From a checkpoint of a small image denoising model.
Model: 1.63M parameters, 32-pixel images, arch unet, activation silu, widths [64, 128, 128].
Rows from block 7 of a small image denoising model, named by matrix and row number. Rows with one number belong to one channel. Each number is 500 + 40 x the weight over its row's rms, rounded and kept within 0 to 999. All counts start at 0. Numbers have three digits each.
After each channel's rows are labels from the 100 images, of 14848, where the channel reaches its highest value: "strongest on" is what is common among them. Only what is clearly more common there than usual is listed. The data: simulated fluorescence microscopy of cells. In brackets: how many of the 100, against the usual share in percent.
# convs1: first pointwise conv (model.mid.2.convs.1.weight, 128x128x1x1), inputs 0-127
# convs3: second pointwise conv (model.mid.2.convs.3.weight, 128x128x1x1, transposed), outputs 0-127

convs1.109:620552426428504477587537519480428462482502495527383478503468460524486503422512578459503474485521441466486504492493501492490510460524519500575545441480482538493453650529469496502523488471506489466530503532468563480452521489463528487560487490451450573488483516523493494533427507460504520478532512482453484527532518467473555459474548520553554491477488457531496523410479514500471479486552
convs3.109:599491447478467428470506498578450537528575460507564508519510509479510544445494508512550458471523479456503518494448494551490531519501485461439505487531550482486433641506474441533446491514524570487513491485482463528481586501553477496489520474520511520507524485478504459449438521454521403476501503491590543462470479493411429538467496555501569579486489457512517503445548476522477514505544
strongest on: crowded (68 vs 24.9); cells: ten or more (68 vs 24.9); membrane rim (42 vs 12.8)

convs1.55:506482508472499467529476502500454435493456492515513527559502521594363486460476481481489451460468496569508494511490497585522524554452469526501483475494537504455459529460467473496452484566530324503548472537486501476533444514497519517526518494488527437511481481484500507506496439526498457527513498545492494440383470505456550499537537494496489506485432550504478507552493511499528364481491
convs3.55:547584542505494455464497544448520540538433484474497524577523515500467450509518503458516543523469539504484546522488522425571566454526510534482393434554437543521522465455580446515516523460488544504489454484540535493491518557480550543393547520456502532500511488500460490450527521471522462578466494477523536539607492502537416525460488505457544428503535520484471527464496487470568525505501
strongest on: membrane rim (88 vs 12.8)

convs1.53:413498481520493451537497498506503501474518471540523518449502526447497507514515470503424521473559493483522497505516451469530502535470512521441555459483487493449516564474516571487347498448401500541491495495501494525482487465462532436507484484481525539492463411500473443509484617462487474392598399470524538528507450484531459497547526510536506445522517516503539486479498485481568476558517
convs3.53:562569454567505503499500512448559456510429572461496484571468421478467434507516513471473533541518528432605540509505475580465477471510480501428430485462523495476491428482473478482423524551430467438477507464525540508515573516524483475466531521487517474498525484492562505520470415465456498561498583534468599518494463492469539495484485474527511488488504473492522514516450536437489504582462
strongest on: membrane rim (91 vs 12.8)

convs1.115:510510493511498483497491493510486512493484494512509482525537496511487510466509520510498508497422409489518499512475501490493506520501520268508459499512500533478498500514501518468498519523492517488506504508510500522511492485477493478519505446525486517197492520490487517493477488507493509479454518508506511517496507522497462451474501492498466545505449453489519506510501458507496507487459
convs3.115:485536495504512493523469504530508531454480459512520524454498519443555497524494505518506495476440489550483507514542469536524501576573490366542541560524531484458497435470475496476450534533497446560508493498483503493505559490502511507485489559449518507300508443493465500443493457493494477502486517474558594545510554512497457568440505500485495536535549418464563515557556490534487494494508
strongest on: crowded (51 vs 24.9); cells: ten or more (51 vs 24.9)

convs1.89:489523488529507532512487494535540452475568481526538489509529465498506510492414509499299477501524497500514459528537467477502511456465503525492460530474484461452464477537520548517554521501657515563483503472485516495492488520500523521502477494488581513490469485492665485546495463490536499491504472512503581516509553430481439510439505509522502508497539484502508469526520488525411506468498
convs3.89:409510516450513535522483478525565513514458505536475473505537514551524486498491513450757509529500522513546461481531552447507522481467535561498551480492520476496503477507554473545403482474439522523522500501513500500530466490527540528561532508546514536511483496481529433507506431508493533568532477522526580480436506524512472478484481507455532493489521469478463501512485479507441446459522
strongest on: membrane rim (100 vs 12.8); out of focus (47 vs 20)

convs1.87:512444533506496506449454507484454403509462487491501510471480530506468613507488487611486400424443494448511488495528562515478499474476490511490485512540479509468495513465533538488527518628498472544482501498451524478636469519488399544465498495460576500487480473500493424454509455558486508566465574514496502442577523498549460498511458492506520501534469526491473519532494491458485503452508
convs3.87:483441531477497539503469520536544471484508507467492506457409503468460605515514548494503340642506463573491500513451488529430476476555482485484545549526562519476511515496531467527455488547474502493491531525502510534516440488493372534500461471495514493461474529499523541535484432503450486454579501514438494468533483498528427468558485500484468516572465518513517467490549488493513486483493
strongest on: long thin cells (44 vs 13.2)

convs1.26:487531560537489517536525499495538568521552497450512476478501425434615510508489550484460646522492489504473494514408498474498518452572494528505547480520483479507474501485492522516529486413498578491500494544560542460362563539474547428572462498538459551505578511494488536529470519463489502507449447529478522578560512507510476507514511500508500510517511524505493480475479506559474488564513
convs3.26:549511507476473540463510506472459542486448542557501521435548487433409560500481518541471478647486409452458525497448520540574463455488550524511497481497561454469496465475513476523474601454481450479468488536482489449460399547544450532489516459540511485520448483513468495500507519491507523508465533556468498553445506492394479507474485549465522514565520499538564504522461458460514497503478
strongest on: membrane rim (41 vs 12.8)

convs1.76:558498473499497510487571506481598517482519490496562518419516431477485486487470496527474538449472505515459537490533462478527468471512498549534481532517470466450495463554489538473568494462487493543491489480442496501498528468512546500468497487568416484504442468498458552476513550638487564482484433437469483498502449486447606496475409504505538422493494524509439505466520506480540537598416
convs3.76:508513533523459517498562508461419482510501466537602476577549519488514493537521538421511540545446565518400450504474452497463445436508492465522549500501507507514456552505477540490531509510540453471524484479490508467523495504513468509452521476576501527484499392489425463515526477355479497502496529499507500503490539500490546478494445493484458372415476451508499485478532541449511447535528
strongest on: vacuoles (39 vs 12.6); membrane rim (32 vs 12.8)

convs1.94:533528514493474516502538513511395443486469453505498488467488560525510517543463551500503467559514484536496521518387591518476439488548492508476539521495517503445491512466512548469530490534505508532488482514513528440483414478476414523494483466438484465499581522485465483449507493518458498508450539670514546486466540462609446502527494522486569491453560492532524492545461488460499504495424
convs3.94:448483493472516523471528507453536450441490479523526497534464598516535453506546488460542516520463471461531494464576577506558505471443458458468442416533500528459436424507442445472495496515487517499507437502490512475480568399454485452555508472434502504508540496482427458483532485493478537454462499613567478563538501490542512477460490527530464540461455555571487428452511496486484497537531
strongest on: long thin cells (79 vs 13.2)

convs1.40:516500601469504474464547485485463547498464486466502544484488483522459547495523467469505417540520503370492483501482466461400513510483516494508531449527491537490471439535486506534477437570530564526518504621539542417596498523484431463555477496429477419497473483506495541443442559508505479473501515539491509521523489537524473494557487503504536494425549519489459429537536487481511486436522
convs3.40:462433563510481447547482484493448499516474469458537518461485524455537463508516460472501561414542538560479499483520505503505536477444513455469468464472492472519491501554435555499513457527496469557540493386448480499491499518518565396527525528499545549526477484495513517472524462448483576475554475476471566439378447495539560522476512483562516540413500447518484480546459537525519535527576
strongest on: long thin cells (60 vs 13.2)

convs1.101:537550458525512500464546503484499475537499553480478540545541411510487423501477518476520508569515510487474496513521537515418405592508533513469467540605469508528528481564533560519520492552491542583484482570505482499540473464440408530483483508495506465492512513501501493498410497505495475514546565546559523486508427515518521524532462496551497542393522475485498475430498510402451437502525
convs3.101:434452481525483526498587570505513504460543454544539481419518474470510525488489524489487463420522493543449463525504441577478573567457487475462464552628519551543483533531540491469430442505496541455479490500486490474536455446448528480452586480498470498484401541469499452528457490500507521500513469576492506491501466484490474511468487485513470499410570497487421487517492512463505573456546
strongest on: long thin cells (99 vs 13.2)

convs1.119:442421576487492504511468508479384481516476526470502486520492547501519549512501493553492521477540457489471510490446572479584555417480499519512481499517526505471511466450530455514487490527495484573454496496541532509477426494516472486470557498455594435497580467494487467432629509530499486524508507520513500487520501512497471493523545511480496503644510523510534586575573501486485468555533
convs3.119:599476546494548524553488508452531459510446465502515458413521516522479495569493461556481570506474479549439469510516494469401511486476491571524461462503538502522508444554510573521427463518481457476431463459481496511590457545476528480413506547447482565510470464472461475547428484467510611495482459522478425462453498485505456525433508454510457494517502496493484454497483519496545517454465
strongest on: membrane rim (58 vs 12.8)

convs1.18:488490541486495512468544489481494489508473489481515537470490505473548468482486445473476673636520535636542474502493513494384522517553515494524514464537508512481489478513522501480525547551496459531497501564470529446442502507459390522489490502449537514513465452507505488430487425471508490500478567544487469411490499505478504503513478497523512469437414451503494474492518481454503471478510
convs3.18:505493489480538518420520527487548499526481449511484489419467515475422536492534483439477474669452479502503476508515475468490444473533528494434394511485549530476522506526504536446509502463489525517501476410470546527645498476509510558492552520475497559512451491492495454570491509447531504536516491481533473530582508474505405517513450459514499450557507484473525501515448516501453517515525
strongest on: few cells (53 vs 24.8); cells: one or two (53 vs 24.8); membrane rim (45 vs 12.8)

convs1.28:502415535540497505510472499489468602535503484493517524474489489513534484473519559507510569574500475550484492504529531472501509511454484535519572503530543546503489503388524503524486465476490533500487506453522529469409485505546432367567504524389470469492497487506481605492565551522522495455489506556507532537420471522493484497555475504520490555561572496505544584558533494493516465533483
convs3.28:494492464488531533514501525524473454558460481555514496480471512515435552516529501422496457573538487591530524489542478509437483512499429426456533461420536437519513440444496537525523421529487484504470493479484541566504498455513419567529457470668518461488489536473458497522521420430469470443569493491483451524515502504504493504516489528452462541542500482520462484494502497510554445465491
strongest on: long thin cells (36 vs 13.2)

convs1.75:489449429445482534537462524483489405499603497532523539501516496547381513470520462483515390434517471571526473499576525534535507531508501531529489522500455521487556460474489518483532505650474474457572475504478495488570483514466512521539487503516540530515511464486495413531530382521491493549457551492470502504410525501489537521521537502536465508523499511491459522485500481499494475444491
convs3.75:454518504443543527535535515443514505466499496505480472564453513585523495543576444477562631388504473509471495502555470502490501508526522476429518479513423491531504533526497483390534435561515569438476531540531522539489469454450536491470422510397474460486512503499486459479467484504481470539488494431455454471512512494556418484498431482494470521461460489527506499493492533515524536544478
strongest on: membrane rim (44 vs 12.8)

convs1.0:576464415478506454436480494510472526530500499484531518590494337479495539512489457459500499516561513497469501491474477520518448556495499524529474452530514505584529496472496413531617513492515508465484506469610481512490487490505500473516516506568497495503466524500475507498508468465476524505469524525468542447505369499473513496423441507473573608494496517506516511500518501476438473550505
convs3.0:387521439464485507620522501483453498517475531467463424525479448503499425509533544505502517517493521451510528487511457557537440515499503539544492534540562533487511476466480458465434548529531516525564503508404515489557480512523527506459566495473546499470514476495473518513504583569548512485569336490505469421531436476488534474464488498494519472534473531496511506525518493516546473436507
strongest on: membrane rim (81 vs 12.8)

convs1.23:487495486494495506530531519484492464487521503508534466505528513490508490503508518488496505525447487503489504148478487466496491499519465503455473502494510505552492514501527522587498502508503491483494539485480520505524495469473500476485520508502471406488485489433504512472503524504503504524599526534487496512505495525511462504485531497502520526507487438500487453505454504519481497521494
convs3.23:486505504462529484482517337491502472553505545513524478494473508473520499505450496470505523511496504475475441794491503524525536502464422451470522472527513518489488489469536521542472511468472492525513579464515483489515526449533484544498511501496553495455479505441518528501484512478539490475490495494557448507481498507503517516504486538501488480496518534518493515502463472489501553543495
strongest on: ring around the nucleus (48 vs 12.3)

convs1.17:503496500510534494518521334500499502503500493472454493527509485526513508491493475544505500497549479514486500343485498549489497490504444496507537538500488484499528485465505489426489398476506463530512315510480497514517524518542504511492482485502490559496508519649512488490482510506497510496426500475571514483499507468502474482488456517498466491489514641514535500496532527489512491536518
convs3.17:528509537457480501523568378481489499574514497491516518467465491501556461495485516460487470511535473464502446658553514520544480486490532509539505491568471477460463537508621480468507460529510509510479343569469511531624501499510461548493478473537485453498522508555499503569555475535529503475474532445551511513458484470499530545510482547519504505473478473508466513504468484489516540503501
strongest on: ring around the nucleus (57 vs 12.3); yellow stain (51 vs 20.2); crowded (51 vs 24.9); cells: ten or more (51 vs 24.9)

convs1.74:438444505395515517481496498477453498521503477491517517511508461435497529488499532508480527534494517507494522532499510590495564497526477504502502422505407502493525506489574453524523499575506492572629485481565500400529495505515483505605433505542497503481545464497508483470503477564485466543519542489490493474524572497527519496479478494463509579513517495491596469473469537531517521648466
convs3.74:506484538562499508514495485482514463585553482492473520533539502430551534482493467481515536551574501517484522453530484451527513520540530442575496431542519563469483531543436374511495520440472457511460493534558468488483519486483512538379522468462540524554518536488523496428486497460511519454428512518553525516515583526454507502522476535514461519530517607539496479423493464531560510575488
strongest on: membrane rim (80 vs 12.8); crowded (58 vs 24.9); cells: ten or more (58 vs 24.9)

convs1.48:490505586525504454541457492487450464465495448472432479449497610539497484543492499478413469496589481492472493511476549524498512472501460523501519468497484507511473490504509486514266486446588506468529509492538552473513511502558498504539484528497528500504508548502477549460489506480501514496453598492490546506520587488485477488458541497535499466493548476502500485525554512493568498514552
convs3.48:417508437515463497539446498516518484500524494516448444516485479472489491490558469440384492461489539510437527498530517557495459481473491462515447456545525506520503498515499510498303527508523527492559502522448549449538454471465533478545565508444489500494499572501475547530548515486485554561517488456563509462525504521462527526537451515494496422529428498486453501494488509443516505576439
strongest on: membrane rim (100 vs 12.8)

convs1.62:475593498520491514493484502511512470523546491428507515501513452509465404487505465518471351367496482478513468501507531517510500534541507504527467483497529497482481493583532470478524556499478466505495499534438531485576446523452544510466490504499627448515554477496487407503376472454489503496484523514463508475559507504570478494550489513544543470450437491517537479510492516518482450504449
convs3.62:536416397484505513526527532553437572501498470493507457490510518533528526547557533499547526499458483487565495511521515596429487517492504494466481530556503450491458462547518467458481514512535420540474544490486511518539483497458556554517532463518441443485456567515472441552432458503472469477593517585473520482443496473519505495550502473412468466549411476472441575515476521507513468446495
strongest on: membrane rim (90 vs 12.8)

convs1.21:450402538437498520489465495487489479538566492462518536521484586514523532518491524547506510521530495502498509502420520460544597480490494492484511523536465494526461455529505431498473491460498484558632501489501543439495395549522441505590417496504509507497558452494508511502531507490499499521457480506511496508512513507651404504541473502486533509625489459496508503519494488482518490523520
convs3.21:501461486478493491494526504516569520492494553518575486511451540446508565478436514400492551411517445511526423489527463477469364515535530483465543524507532487542503558555429537475514459504520559500551499468468502427521539450501553511519542507494466419493445428496515520559514527566509448447493539491494515471509477488618508472522406523517508531522530475498501476478540487460472479529534
strongest on: membrane rim (42 vs 12.8)

convs1.32:574462493429497533483520505503520513489535468491465502515523488538507482522504523557499553552483581508500491489548491462572594541525504547500474481421522483501481548492540438486485463511519447373557523518471574469504499494454596474546529484544477584486439541496512582513518537443489518468380488446513512505465450496542478519452465504506413543469483491493560452549437493504501498526476
convs3.32:504467436463477594467484536480540459579552496419584549517460491434574533526500436519475542576558473546527504485566478477522481466518509496522531542591443551526525491530426489465541538507529552507483502464483460471539484485555571539474519545542468541516539463501527527497478523552523566452404536531528487494454554516448532477499483503529434525530500535512495490428560530533505491536538
strongest on: membrane rim (48 vs 12.8)

convs1.7:501493482431502468525471497498497566481517512477470529491487522551563565471528507453508498592519528401478518507497537518506508578442454498508538482460497532505536504493492495505495415488547521491604495518547566453392473532522489393414493490540444464495491463486473602511486576555488459452453480529489540559569507517454448501544510497522514563492571487498453477507474511569522508490492
convs3.7:517554452445506522483549474484527538572532503503420545554490438502444450512462537491506583491510520560476535489492492467503510554489491507494492520462441533532546524485495496489560484521474614500603502512495521529473495442500524548346529535509417475484510481472424448494458491525510501541510495441509513543638479472490462525528494497460517519481494467458514460509443511575519492528527
strongest on: long thin cells (32 vs 13.2)

convs1.88:563502415584514491466457516528545546461593445550563481566512317438535526547518488504481507506562470447512512509443464483516428559485515518509515523430519507558524546487505512508584509474482484501457505526532474520498466464449501452553571529476536499509554493519532492520517467479500515491487571498489503471480440489491566491455464491459493535481495566485520506508459500494477520592520
convs3.88:546457475539498460554553489515504439499479481499482477461472528512496502555546455514530453491478549443531529471476458491494533436481525503545481463511423461509525480552498505467605479545533490595527538489556474564503540545527475518467455477483520527462566519500555486489405479460446534534468576528494464513423454448487415504459440486577419531480488564505497472433515499470487577544450
strongest on: membrane rim (99 vs 12.8)

convs1.82:495501520467499498503505511500486510503496499506450508499482487493491508487501490504505508509527456490510743515503493499499507501495460487301497523506501524522507493506501513544511675494500505509499444498510510484496495506504502489501542492508501505494494530473492511525498498502502501504471494512285502501517488512505485480490490501508498518498482497500458511492512489485505495503486
convs3.82:497499488456512490486479498521346545496473484496516508510493519517553518502494501482523500538505438496462559471413441483528498473476518558543509451477466555489522503556448482457473379540480491412477471492557512539545480466533460448544579500513489463472579497427525528572468471589458493541461480501466532539519485527515489485522523527452535498514550493490491542513568458450602548531473
strongest on: ring around the nucleus (34 vs 12.3)

convs1.30:464507338422504519440498495472498484528458509496489570491508602530529498497501486417511498494574481488492489502454498526397584506531494501500501512475472499486502508555509448538454490567503501569641490532550543445500448533499504504561430519517567493518470502493500472463426490507502384498499531481498504466488521505531450499520513497505485526422495474498520446467523496499486485493545
convs3.30:473500559486504534612497513474541566570506464523463484476491443471481539480482513485455464455481467474490527513490524418447507486560527503484482477523543513538556530488523454446583534536526511557527504401527458451574480495421480501527571530448544468529535529493530516479462529581506471550521505545457536539411485529503515537471488531520462454588602522510499466444513479547487514556541
strongest on: membrane rim (78 vs 12.8)